Weights of a small audio frame classifier.
Model: 4.93M parameters, norm layernorm, width 384.
Data: trained on telephone keypad tones over noise or synthetic speech, 39062 training examples, 149.4 epochs.
Rows from block 2 of a small audio frame classifier, named by matrix and row number. Rows with one number belong to one neuron. Each number is 128 + 24 x the weight over its row's rms, rounded and kept within 0 to 255. All counts start at 0. Numbers have three digits each.
After each neuron's rows are labels from the 100 clips, of 14848, where the neuron reaches its largest size: "responds to" is what is common among them. Only what is clearly more common there than usual is listed. The data: telephone keypad tones over noise or synthetic speech. In brackets: how many of the 100.
# u: gMLP up (value half) (model.blocks.2.mixer.u.weight, 512x384), inputs 154-230
# v: gMLP up (gate half) (model.blocks.2.mixer.v.weight, 512x384), inputs 154-230
# out: gMLP down (model.blocks.2.mixer.out.weight, 384x512, transposed), outputs 154-230

u.186:124106139159125113142113152171105112153143114117132135152119159109158125131105120124148139133167159100140102175093147110134116118153139166150132109087214110135109102143109124128129138118120129109152180122158144111117103134132109178
v.186:152114128122154136130095167137081151148135085122140116118108125092123106159098110109149133115109149102128117136135130131137139133116150152103166128087180143127106134175091120103129118118083121113146161143126143120135138120120105159
out.186:141133159142097128116112187150131086121140083135147118142119125094183112099124115089123105161124098136098151117171092139143143159131149171095143174148144185149142129163093116145104099153126121095176146080102173074134138126125114175
responds to: reverberation (100)

u.232:158111157154138096150130158116132128069128147107133109126122116076130168127129119146150090084151134151145150146111105075073098111166135112147164130122197120113153134123078106114119105153150122144108113160167108118115107131125114131
v.232:113096156168148079144137138154154104086157104098128125175143105115121131114136129172150147147134135141122145149084151102135109141162083115159115126103161127128133115092088135092114148112122137136114107146170104127086143118095107118
out.232:130091141143134148136132100118124161104134146106138126126147165165087114167134109129130130153128144109156164143121146156123108095134127174126105103147097127123142126124181085062103110145124131100129120133139136124112155151111172107
responds to: speech (86)

u.351:127134146174129136148142148133136135115120155086122139155127105126122110125091075113096087135148126105128143148085109133110133119142132115194121111138138104149126093087113140133133125133145160121084119115114102132177126147101146127
v.351:131140131124142092141078105119137113102125152126164177156096104154121096107166107086133131127120085106130118121133162133146092142103150157154098094156150137162120130131165103129131154110118121175178112129107135104137162159079131133
out.351:140165116107129124153108131131165150154099162154138125148112118113150139148084135148096108135124157165130122074122124093116132089089121110146119116148093109153154114113092142085139128100165114149074116134127132187155114111155152101
responds to: reverberation (96); key "4" (55)

u.137:082137134153120156106133108099140170104126114111106134150147114151144162124122122183055133138110123134111117139088113105146120102145098130115130121101110119119079087125072177117152166090111154132039130158159103139112120131107122110
v.137:153156113128136094106109132103118121096104157126121140141122089120115156110133136162091117128131103089134126155162139140121086101094117132121104119105095165128103109154088118111131151109099168164120125138110130154106137106193087133
out.137:126124124160133083098150131133106142133136108154124117139095136100152139124172148125103110093144103142172074146113119130110105128114179116122124143114130144120111138159132162091130121113100126109184140162084094096113124159127118137
responds to: key "9" (97); reverberation (88); first key: 9 (30); last key: 9 (26)

u.325:155152166118122128111090133124150134111136162123128171101099147128128121172137128115123119156148111132176116149105105145100088143139149091108119091147140142143144137103147126117166121135158121128142137115165131091171125158086138149
v.325:096124130119096154127110147123138121122158158148143137120132148142120138166146150107131132115151134083133120145123150119088110177114159113148142094148143160144118135094152093112105112129114072141166154151212125073126140126119148143
out.325:090086128132151157107078107114143073128150126144155102140173104136158165145178146155119145133140108093134139124116116118133073117134115133121112103120101092115145122071103140138131163104146162113097176141146070093139127144138143127
responds to: key "A" (89); reverberation (70); pink noise (50); white noise (41)

u.164:141152142128157130134151123111112141145125120124129093138104109116141120096137133103131115114101111160104132139175135119135115116159096133103131165105148116134101151135108163076151128131125152144097097172134101112097140145106126134
v.164:093087120168133125160134128096113141119124085097094109091110091118174133082158114124105134112094098143101145120135103091131156121151136151119138195131166145133104149108113140119133118158097150106088120165157098070101150143125128130
out.164:119124113181148115146118093133107137121174107129126096160171149143097141124135096184128107108162170114095109129133128122136113098128119143120096133145151077105116142078111120140137158161119122157096137156158073133115117137108117058
responds to: key "9" (80); reverberation (65); white noise (45); pink noise (40)

u.161:133146141128119155092087137147116145119134107142145145116096136147147103127122098081102144180132139139127113138094158132125111120127152127143147129134167159132108118101148115099124128123132122107132150152139161134142126149121124163
v.161:102182134151170101087152114141150130148114098118145070116117092119150172106155115144082138104122092109145081138090103125097076128124120130135121141102122138148092169137107127082155126109113148102091144186123122089153120138169139130
out.161:109124098147153114108137126162154095142126107093121134170188156084079124110153098119113155109149160116147131172126142129129138201115115107166134121132129122150130107092121143145137090146127100138135104101091109133097108091080127137
responds to: key "3" (93); reverberation (71); pink noise (47)

u.190:158147167134119148124127153128134156120101180150137104117163151108118122186093139161120115115131122096158134135147095114124124116111120120109143102137115128143130123144088153105137066136160140108096129130121141156104111095145144118
v.190:121166114164150118110146150165154113119153115100143136110141132156095101110132179083111108134164155140126096151163141146149121133163127117128082129113163154165121129106168120156090142153115116129159109128116134140099159143097115127
out.190:106160130126109099164141190129154103133163143123137165098164100168117149134090108127135141155160125162072161143138169155133140155107123116136101144111123182144149125138182090122102118127120130113133132150104115140140148098123141137
responds to: key "*" (93); reverberation (69)

u.110:152117136129134109135131101122098127130094118149151124145127122136175108088147130067139132135110107164130151090149131145146115108125103159142123175166118141115141137137144107140129148142120124111155143139127152153142092152145146099
v.110:137102111138110125134116096126083117123127100164124123124128089111149119091164082072145140156091092134131124114131149125146126129070148130103153158142126186120148128145149073080138137141099126151163142147098161098125145132099129122
out.110:128142082162087112100134134138178153138186121112135144108142114152082148136145097107143115136156152075090114174132130100094140123105162178145168142050126139107145107147094099125127124099105119147151134160088083066109113112192099124
responds to: key "3" (84); reverberation (62); pink noise (57)

u.87:101151131120125178111145114145115167110081125137154080111163122134147125123141102111083112155107131143136089116137123146132125101118126118110164134157110095119091140105147158133128124120120165123108155123125132159089111143135153161
v.87:121162085092130135114109127147137123111125085100144129127157088140147121118130095101081138122139114140130147120118113189093108122156130140152134158154143133107153117108147134163142145115147143111139132136139094142134123146131131169
out.87:114127133122136110131095140162132101114140067107116144156124134141090135111160154117176125111122150135152120153116148163091125147089140112152142158149166142154139146147100120156081130111093161097140132157094124129143147129086089187
responds to: key "3" (100); reverberation (83); first key: 3 (30); last key: 3 (27)

u.376:172143106100131141138131175136118116141155123106123114103110120133092073095089113064137130147127167153082137134149157139127159132127137184145136153119116145138116128131144110098087100158121150149159113136134134125145117109142114126
v.376:154090156122133141151103161113112145114155120138137132132119137109133100161112101108111135141128133097157114162082150131128109153146153094112167117143184132165083112142131110134091098131095131138129151164145141114141121110089102152
out.376:083134134136128124123147119115114169153107144144148151134150107129119135169151125141154101083129116092131114132156139113136119120142082140170093128106130118141111138128172123163124158070122112116125134161135114160099175124147148140
responds to: key "4" (94); last key: 4 (76); mains hum (38); number of keys: 7 (29)

u.214:156133115147131138139150147124122125163092135121098130121139128099158098142104123126147105130117149142137154159134114120108140118117161135112135135157128127168171150101108123126120081187131143116141126153124124123128108111117146161
v.214:117122136175175142131131113164125103125127081113116086141167108123135104118120137108114141128105116112115107127109140132115136157073104171114108199106132134136131129129092131085140134146119138099109116161097120110144124165078109122
out.214:113119159105127186092141129122135089135178103116119117184129145145113132093133154107112142180142118122131099114108163174150153139126127113119160098127122099140159126100110155115130139170148154152126132058112165102160118161126107134
responds to: key "B" (86); first key: B (33); last key: B (28)

u.201:091151108137129126123143226130155128124196153137191142142132139130097122128104130141053101116192170107116116150105134131127159155126135132172139081101147143143097157128107126136078076080108126116097121143146175119143109131146123120
v.201:131103152166153109156121126118124101067151177140164103131159142131126152104151118142178136117077127125131141126158150095106125109130117134152125120204166152102135126089133108114107119156122131168127127156151107101081137141101158101
out.201:105104129091116128127167113144130131128105138117141177139112128156163171112190124128156165159120131161157142120090132107145082135119144134134110093181095087102161112134109121167161158107122117154175155108128133101182070098146148164
responds to: key "*" (87); speech (79); last key: * (26)

u.410:105082118145118110093112133134149091130146092102088133141152138147115125133118178164118155132170158116123129152108155140085125171158114114189082120137130071101101156072143140149130151101087137125140133176130094127123142109129135140
v.410:131107134106134128134116140115148091143125131155145129156086139108146126143154171156127167133117130082165095120132101106113099178118160073141122088145164135171102104056124094097165092139115118104140135150117134119157115130107118131
out.410:128083124122136140129130115117189129120189141094154097127131151085163097139110152155109148117116118130099120146137108124104157143102122128129163125134148141117106147135118120135167108157129101099112145161116122132149073154105158132
responds to: key "A" (54); clipping (26)

u.112:145151100151125163101119149174125106107134080130126073134089116105160147136087096117097135119143162133113129133157140139124129141099158121137146151081122114163119135132091122098115117099117136155086147156140161087176121101130119152
v.112:122114151120118117143122173113099133120130114136136113137139119079153112130116107127125124130125145091139107162117129134130128138139158159118171133124188141121075129148097122114128084153105113105126167165154148125097129117122132156
out.112:106125167136169145096130111073166146129113149105116133145103121178109124130156138161134154135115105158141093126093099091093089123137072109155115116184146056131089135076142134134180150120133135117123098144112086149113146159116133121
responds to: key "9" (63); number of keys: 9 (52); last key: 9 (43); last key: 7 (30)

u.480:111115133143103102158115081153135158118114101100117152113104115165081134126161146150140131169088133134142131145098161122112095113130062135147140097137135109100119112115166132130128176124099154134127138128110113160098160130140156117
v.480:166151121114128109173104138124117126127116155138118126139066093135138098134143118143134104099125108109148097106141110116141137086059164134082123098097118135153146090164096124120187109139129114136134137112074154153154126117138098108
out.480:135135117133086116129113135109118135128113144097123117175143123131112131155079132098101137101153138143113085121119156188119116092098129141120127174060121138084138093143099127114099128141112116102163210138148117114122142163145115125
responds to: reverberation (99)

u.436:141123129132134141136130179126103170147148130121172127068098102135129074115066092078150101132133164161099163148137145120113143113147154145134155122135148150134091115148132103144100108152113162105144110126165115126122130113112138151
v.436:155147106125131127147106161117146161128148137089134127069103098145132120109086078129126077111145152158102141137130105115093091129140144157130112128150130137098108125121137143096135124139130154108093104137156124115149129092139170116
out.436:137181137137125067162112138180141105119109126100106142151134125125117110128123144159142112064158135119129128136123104142140145138105127149125093122105155116147141124100131136099153128105150126105113153168073128134113134122076106128
responds to: key "4" (99); reverberation (96); number of keys: 8 (30)

u.350:130117157147186110128121110101125137103138073110122115128128109111194149105123130175055114116111099124127115094127112114130110130125100121123099162107118125132078121140076146119161149111119166122087122137135109119139113130150148116
v.350:114136146112155121117140144125125158142109126113149118131137128098140161121102145155076092117144154112094147143151122132154130100122099083143144119098123101112095134164054151166131133120099154130090135122181100160064125155163113127
out.350:139116142116084103127094123133177125151154111093122147138121175136110106143122155097098100117161152131118107144104153145169154125109168139142092109155178140136158104140178111123121128173116109079144133137153130084124169135121118118
responds to: key "9" (100); reverberation (93); number of keys: 8 (33); number of keys: 9 (29)

u.272:176109114128110158148109142116131145131146144103106132110083109122167142135076112086160120113123140152121171138110131122117121128125173154095120123135140151147158121111151119106108100149131148101160140138173124094160086121146171159
v.272:083098146158131123103122167128135131102149143118103110142153107113191131135147128147093156131108108087107155135131125127110096087167113143115114167156139147101126129087072153170144139136159107103139153130164102088084127177134110146
out.272:118125173059099145111154145129127117150106116087108185146072120120123085095129103108150132179108147147123121152115169145146163135134119113134153109122131104117122137147144131145130136137136129118149135050107149154133140115118133165
responds to: key "B" (81); white noise (59)

u.291:100097162142146132150123197153150139137138114125141114138119143108174092142092115098100117125116134091117132119139132124135118128098137126126168142115140138133108114122065136153139104112128105123107157122155119118131095109176144147
v.291:149166145156122150079134151153112149102103180108157141112096133097095138148122167132119128141147111101114099123143127119147111127141155124101122100088117167139165126164110117171099140136158093112140128100094133150135115151144148134
out.291:119138104126128138135092123162160099123166080089126133110172133180078146100112165097147122142155137139097113156132137135153131149123110099132107146115129119138171116120154119115139165154137159146125107153159108100155130097126097141
responds to: white noise (67)

u.15:153136136140149145101157138151126128120098128096134076113159166089105141134129168118139121117142152135152133124205124141134144149145137090139151155161139109159087172122137126163084092165104119111135105149138123145111142137130092150
v.15:127140135167104134079131135170132129105124147105140145119178171160111073104100146105126123159142134147083161128121139171117137080120114161140103163175120117126167106103140122174101135180146122138139116122147102110101126136123150115
out.15:111165131108143141193085133102142109130108142090080114119134119110145134135121103124119097135129133125138139156136129131153098152120120137124133128118127125118163118129130148128124135090132149134118169076129135186118116139185128145
responds to: speech (62); reverberation (61)

u.191:099126148183129112126162139126104131145140149145119131154140116109107118116132074160073096153134126089133128166152126133111141106117133142118178140159127112123075116162078120140114106103070184135115133123136109107084121177110117134
v.191:149171149125136137109173139145160160162123163119191112106114112079104128155085137146116110119128092122138127107143096124104120148132131093113172099143138104137109159148113090159130094170118136096106096165116094100151098067128138139
out.191:119125113113127100148143077156172131127094150120091120176138115136098145116116106137105115118117149112114132141112147135121170101137095105158086169118139091105116129140146161140108140127158141131094107144109099149116132095133165116
responds to: key "*" (56); last key: # (32); last key: * (28)

u.453:130119152099140170137096123117092147125104121119126102104122137114134157140116153154115112125114129133112137114122105122161087110168109098095122116098141103090116122146058170154152143115188132088072123083145103131139090135114155143
v.453:122111137152142125138132106103104140118099124115112122112098121110141168139112141154089134118105102132107123135121118105135115107128131133112126144115148139108111128171089146100171146122098130125065137137136111139130119123134147143
out.453:163099126180098085143164149148155134130162132097099114120154122178152129132128137144102106084140145152122147127131103142088147100093149147165141131132198147127118123104128105100172148126090131115102138180105071103137155137139111104
responds to: reverberation (94); key "9" (93); number of keys: 8 (29)

u.83:139108136106107139126097137142107139067167096112147146111113118122141106163120114139122146140144129119131147123076107121114119152122173141114115095128143123127134119130097127134150128118147136110130158128114148115180096097126148160
v.83:148153090141136110101131183153120142146124139102127121085120089099158090119070096132128076088149159141139129133168106100111155100128153113097143125144132151156113128164124134127112083135138152124111053161121161119133140070145143128
out.83:139159113113152139168092135113174114135068097135117154102113102159101148116105120151120074152141129134100104123111139109141105152105102087141148106120136094136167116128109146174148145118121168102074140123099127184132129124137125107
responds to: key "4" (73); reverberation (64); clipping (29); first key: 4 (26)

u.80:168120121131115115136115151123130146115088141106109136109085108131135113124092130091157131121114127155104165141109128107149113089117163148101132138123141158127138077142112106104127100170136155126133133144157116140136098094145163164
v.80:125112149136145100114110131111126086106172111125120095123157113117142070107141075124121143125135134109146132175146149117133136155134113141129112142155160135108111149112098121108117134199091156154131155157136131085102157143121096138
out.80:084155148097106129139146121134102115121102130097103177154126112116116147100159125155144107142122133072132107136127135120126156143168117105120127091122145106128154158148106133160144116137133125122126152105072166155162126143136150139
responds to: key "B" (68); reverberation (58); key "6" (58); last key: B (46)

u.390:146149097100111117108103145133096102114103092160137164143113128122099126116128134092147149107145130138130135157134165167144192151067145122104111114075132155160127130159142127120112126095088128158171140136164175100112129109140103163
v.390:100151142106157137153159135119133123135173117097131128142172138116161131126114116130092145110144177161143117142100110149147103152123127137148110160124116141107128170114111159096122131085133139118108129123160159142125093114130135115
out.390:138128108157117111111135206139154143160119102130115086099128094111161131155116107118116053168142131104095136126150051111108086099118159131151159173184131120145129094112106137150130129161142137085123129100154098106192098104162125147
responds to: white noise (54)

u.277:131135133124164130126113114142131141107104090110158099133140132103156147116095111173094130133101116125116112099141107104126112114107099127113139138115118087123109108146050149131152151102142190110081135126148136142130091132147139116
v.277:115148156143166141145117108152148153134124116128175108128161155131078110143166151109109105105127145110148123119153110173158125161113119169093130144139135132175111140124166116150135068136130120123127103137118133115091145170077143112
out.277:105122145121130133118128124084144144173134143113112143127107134105127129133123137114101113084140125137134103150135171140162153127161117142136107104115189123129114146148175114128110141132133119122122162133129127114093169160124128133
responds to: key "9" (88); speech (63); last key: 9 (37)

u.99:111143139138164170120120131128135134135155173128146134143113150116118140195132142152112112143188117091167134132123129111167088137130151090116144078124144152159162114127131120110152115117153100129118133115179108128143124134088136182
v.99:151189140107137134108146117145146139104169152128163121125137150146130140133144110109112103105175138146141120146166103157148115145167160145146149110159132132147136156135183142157139103095179134148123125128175146119117123159111098138
out.99:131098142140122146136139110070129107118144105144135169154150139172137138140156138164115167132110111167152140107094119117122116143135089110121091116140115090119105097068132122123117164130126138114149185120142128118120130146130135116
responds to: key "A" (91); reverberation (75); pink noise (44)

u.66:134148119101160134133137129136115129143094114139130090129104127061166122133109121160090148114124118116153077108123105120123171137112120112103165122068116105146095136174104127128158118117159141134093129146118162154157099106149109108
v.66:106108122115126139112138101114131130106157162132172144097191145128094102168162133112125148125166111113136150148161162151138113160156140139101123124160127134134133155146193101147085118163145096161166096164198139143127155106097114170
out.66:098121153173172154130102113123119114133142100123130118108132128135117118137151151125150126113113090108147108141158141124150127154163082126105111123152197134159124158136134113153098115140115116059159142120118145107110184162107143140
responds to: reverberation (51); white noise (37)

u.490:151147124070176099156134110082131140078132126127147133142106146121090132124145105110143132130111098137139117123131151125086126163134136159164133141146126101100134162141147140105152156077113103176152124141119149171112118169107124138
v.490:150118132122160133158125109119121092098140142126130124179129162102067141145134123141160166126086151134163110130157171116107133152131103142129111115139131102123117138155104127119110160082085133164139162112124146171124138135116158117
out.490:110115161166138160131098119170087150115134100091124141161125128121137160149145091142130146127124115144185123126177118143130082116120148173127147111173126103108121139092114094111158134115123164154168169079099125096169123146108118103
responds to: speech (99); reverberation (78)

u.266:145163109111118167115114139134143131141136176121132141099117161087120118176101136111118126135199177112168097142156087122106139157132187101113140078131151148155122131148150118120128085123131098117134104136150157136147111102128117148
v.266:099092165150163112181103121129087134105105109140133116145121121122167130159148136178109143100094136110139121148107124121146131124096139113114142101112153154171113121122105143129113080131099146129103174178137126158104121135099131159
out.266:114069148150154132121149099086128086162132083131103136135171144119123122139169138164102130102118116132141116141133142138153127134154086100129094134089136081122107127072152128132125174139133127149129133116127095117062177136134127095
responds to: key "A" (93); last key: A (76)

u.327:120125156126150128159127170118102181134135145138114113136097116118153091123123137150108134129103108113113116111126112132176148135065151166089147113096096153156104128148075171140146126114112131137093125105123122160111073153130096140
v.327:151084133146116124120120095118134120068114099100111153103122160153140147120124191103185152162136161162150137121114143119126107141154164099130079129137132116125151123091190126121105166142128111140203135125150147132119113128149138129
out.327:131122104101100095110126125134099153106148132148148159095156146150093144130100149099166071164164139142121144167117134181160137133168126159118113117129148134109144166135134125134104137165135147100154127096153131110144118105143098156
responds to: white noise (38); number of keys: 2 (30); last key: 5 (25)

u.258:119113155129094167110147113142067156135110131149161126121119154114138143131152122091155109161107162139139114140154128127118142138145173153149172117130184126127087140107149119139102117107114111151142149110154144145116101151148111185
v.258:113134153104148115125085078119131140057081123130129127161121082122141168132161106097134119127104081129156107151104130138136093116125161183109129133113139145133148124162147132124147179086114139175145119142145094132149106159079135187
out.258:102117133122135094122114128170136103129141068134122181199162121121097136137182136139151140148110114116163132142131124149142173140065143135151117149148150130157154107115127123136127134111106139122173121131085126115113129112084117145
responds to: key "3" (99); reverberation (90)

u.335:152113148142142113150073185174086139137107126139122089126097137103174097126091087096153131140105129081107113125161153125144120099103123147092160170080167167102134102165090112174124136113125120180152168115129149130100122137164131159
v.335:126164134124155140133169123115153113118114111107114105133162167097154130166144152148131158113121140119183101135126102135106114167140152062148102114149140104187124130098139128111151100103117105133116109190147136156129123115082105113
out.335:130160105103140129145123167126110128073143118115147145114126122168104092128102163108129120133167131133101168139145146177153150144133137136120080116129084132156173129104152115133123132177150152098130106093133167138132139115124115125
responds to: key "A" (62); pink noise (50); white noise (48)

u.62:106142120069136142095152143159157139134102131108106116143147124112168107105129127124119135123130163137122143099170122145156169118096117130149131166142102127139124153099100141165112094115127136132107084137144107143098089094170089106
v.62:110106150165137152167123119184118125117141118120092068157148148107126137136149146096144137130103155127146098123179168133116127150136110164142124179165133097156101172106141133119093141122081103134142115105135152140121153147090111136
out.62:102142123132116101175143119175188117162104125098108126143146166118154151126116099106120141167140124136174115112153081159095109110110131165165141152156107117117168140131130102119149127126130129075135124122095127152132117158119161102
responds to: speech (95)

u.9:130134126125170138157181146127133106124093130103129124112155133087137116122121128109129085093130139134141145119182141125113149137158142093139165166145162131142125161112149103184085075179107113102125096158143121127088151111108110147
v.9:122091148138088125144139083116148118096137164101098163146106134135105146155152165134169164147138133146155183145088162137107119140124136079154066100152135112140155119088149131117150116137124108150156153152153102117143135134070173170
out.9:159144145128088114158099132121155118145136114160101111154109125099129145148124100090128097161161121111118136138145138150131103162108157106093155130126129110153147062104146142112147136145089105134178149114145115115062136153162139141
responds to: reverberation (80); white noise (40); pink noise (38)

u.143:135128120092139144155173174128130157134118125108103128105123141087155109159107125165112081150150173137148120145163107095142168127135164094100184104123112105136076159151124152148130083143102139101093116120147131162089098101120113150
v.143:108094129183094165121125109169145097161142100137123137118147145147131128121091162091152139150127108108084141110095164104134119126142108112099128151086141144110146086137137100141108172156144110110134134122116102098153136100143176121
out.143:131144130133141111162152125105120144109134111119088091141099122134105134118143125138121146095120140140163094104115095106120149133090131078116120123131095100137113134113089137108155110117094123129145067161107086122110092117080139098
responds to: key "A" (56); white noise (41); last key: A (39); number of keys: 1 (27)

u.466:133117099122154155139124187145091156171135132122181140121125131119103071132062135099117149127149182116110106118152135123141133112112109136100155108107129123124091118169135110141082080138143125107100135111127219171114120090169118116
v.466:109101134144112096108151178056111140126151168114150150117107129131112096123113101122114153108137156149108136149112160139138132118157139151196115116148167147115119161129147129097127103130146098164134123154178148114131121122090154130
out.466:141110165091128105138118133131123129098122143130090136159097113116106159128137140149149096116130156171142160104075118126119154109102125123117102107114117099133132123128142150129136146110148144136139128141107079156168106097111113140
responds to: key "4" (89); reverberation (55); clipping (30)

u.404:105134148132155159138141126169113141139106100103128112134166143082103137149143161137083102102117121110155090128141113147146126161118127101081166134102143113153093143167124120166120124105090136100103128145100153155117131142148103127
v.404:130133143118144109188121181119118143102126131131090105130101125072158092169125112133106132104124134080149096133131117108123146153104139114097165117107146136129112150168068128090124051158110118143141140152124173139099106115105108163
out.404:133121130124144137161082140117114125144119135147159127092098105152148095139078140122154124142114114103105167138122146139171127142136091196117086101107111108098142154147117153158113119109142127107107161078103171155150139165126125142
responds to: speech (72)

u.341:161126144135137147099112160153117163142137093132113078100130145113135132136070103102130121127138169147108130117189175119144144116098149128106140142074100151126153147171125123119115122096096130147139137134175146141102125141167141143
v.341:124113147145176158160133132166122155149128109130129091098129130094156104151114120126107120113126146136120149123139138139134135131134116135109144142136131114134084159122105143119147071145105135078067118143182129140114120117136109157
out.341:111093154145148154144149127107180125083159157101101124166147130125130140130144170140091131125137096120144126106085087130074110142119123069145110125161112106154104122072122142115110110140148150153116135132101117137146139148116161130
responds to: white noise (46); pink noise (43)

u.295:122137143126129153139115142141094163167127102133206131161143128128123076125130153106118130110123168103109105150137167172158095117139112186095119143100173131165079139159160116139094120115126096137145091130133166125114151113141139138
v.295:104058124169101116136097069122119115083166105121100140131134115176131123116157139112148138138097099144107146137097187124119127140161115131106070145129161117112120130089179120132090191157081140159146123142143093099114161144109170150
out.295:185100190114143127070119120094164124158137133129138102142101144121128114129099148081110129114144122156159139116128116160132151120104113145100156103101061164120117107165171106089161118112157112127127098123062141177128141132116165131
responds to: speech (91)

u.222:151136141115133135149134139129101175134088122150132107117127135115140098172079131134147098126122135151111177138137126104128125114128139165105136142125121130113150162151103119132133102150124128140154147151150140148130072108155150143
v.222:140158150176138121109133159115135113081114145102140177132115132116074099090104156127144095116122144127136113157152130125145149138120182141066108142119161147201139099147128120165096142117102110132143108155127131123105165164119135123
out.222:130114141132135144107136121101135079108122111116109139163112129145097162084137154104119131164103098138139081118126149176147171159103125089098167126112116113107145123126090144130111123144116120149145152070087139122156131152156111110
responds to: key "B" (99); reverberation (57); first key: B (32)

u.282:114087148156101123139115143125137116128165131138141140132188141137126128147117126134148122128167126107140143157124163133103101136138120124145126104138190113147115096072143074141079098142113132156142174183172123098097164117133102163
v.282:129164117116147113134146125162138115140083149136140105099152112122176157089161159100129125097127115129140091110184074133129136126119199138091162146151171169147141125133129142125137079152096107102135110112132152139110118127146092139
out.282:118106156134132146143163178153114136152123103118136106116121106072143117107126089125124114150109155131106160098196094108145137134138138160103156169141162145100130181174099142148120114130128138100136151052152161109115113117160108169
responds to: white noise (45); number of keys: 1 (27)

u.457:141154148118138146145131169124151130118161160150139132126123165106128116141070082150112112126124173110150106132155117109133158139142142126103161131125117167141158120108148107155105084123151126123108129145136144139087146109099125105
v.457:113137146140116131116110171154132127157157108168157143122115173140138100127084091128127142104139161127123132125119140144155129123153116114101145132100168152163146099153136126151099107095160124151090130138154156104092161119099119122
out.457:115140134165173131104111127131132119132131091125087146116131143146138079130129089162151165135136154105141114148113140103134106135125135137145098149178125084104097131046129146108146113117143185107109098123136107132119116121096128114
responds to: key "4" (84); pink noise (40)

u.241:176143135125108083130101109142138132066074165136158146129131109136148141108136053079162111143115110149145122118099110137136080109129179156132105145155147154128159119171108110109161134109150152133158117121147128138130095106132153127
v.241:142094161109124117121128120115100112110109127151130117111138131125157129106144109104202126141074113148153140113126101082134123123157147106137122149167141124128165129101119130142132116158153121138148132130067115094146109137104115129
out.241:114079096154166084154180151110100089141159141131096117103121115136109113116134155109169087104129098110147105118129122131147112124150073124176105153113122119110111115188118111167108144124168103173121153127121134152111104124126133126
responds to: reverberation (75); white noise (61); key "B" (56)

u.27:154165142121111120156118129125095145158113121140141151131091117145090121129107104104132103126138124137128137153102172178132149133073131165118112129092122125114156165172131102146119137092060130163152152132131153094145148136151146123
v.27:100076133143131132105090073126111087117174103144093128146114109142158121101183176117142163144110135147131118142125157133173128160125125128101072128093159151146089126110179156125116178140108129153160123115144123112125147150114116164
out.27:143136111129125173124140119092030215123099114135140142094100084124085112139147103118144138129130118084121080102128111124121161112144108138083161127097107113142110133150124120175112147129117116117156163126094153142102123159156148107
responds to: key "*" (65); last key: * (35)

u.151:131154103140105164114143154191142154160100114082092116142148131128154136119075130108086100133159160127104126130139097122116135107126135153135119157138123097135150116098101170139141155109146141115094115129111128159113079135162138113
v.151:116078147147114120102106132123116145106155097127118143161112097153173114143125114148098155143117103104098158108086128114123101098160145161118084148102140131091130114119102134110152175059139108157119132166118115100148123127118161135
out.151:161166141143152099125115140167126126138122079121128083152136115123138110152107154138098104147150121123111126095129114132119140110083123179145156148107137119115114118098104149128167122141148141088110137119106120145102121155127101125
responds to: speech (62); white noise (54)

u.501:134167120139161109166155145129152121095099143070095137152117117094161138137097090151093106098161132136166162167123126148128140129100131148165118142130097111166134145131087139146112088135118149119082122133135137143132099111097117138
v.501:121160134132139112125116176154155123140120154151145131163164090112099076113138116106134119105146168125137101154166160144136105136105100148148128128115152159171121158122128115129077106119117114170134110129126126146136144107089105129
out.501:154149134130142108155109120160123109134104093125113111086093149145118131145090117131127118149153161167128146091070141126128090129095116116129126116112095098134150082106165102125138155097141171109105145088102151163140119138151120115
responds to: white noise (48); pink noise (40); last key: 5 (36)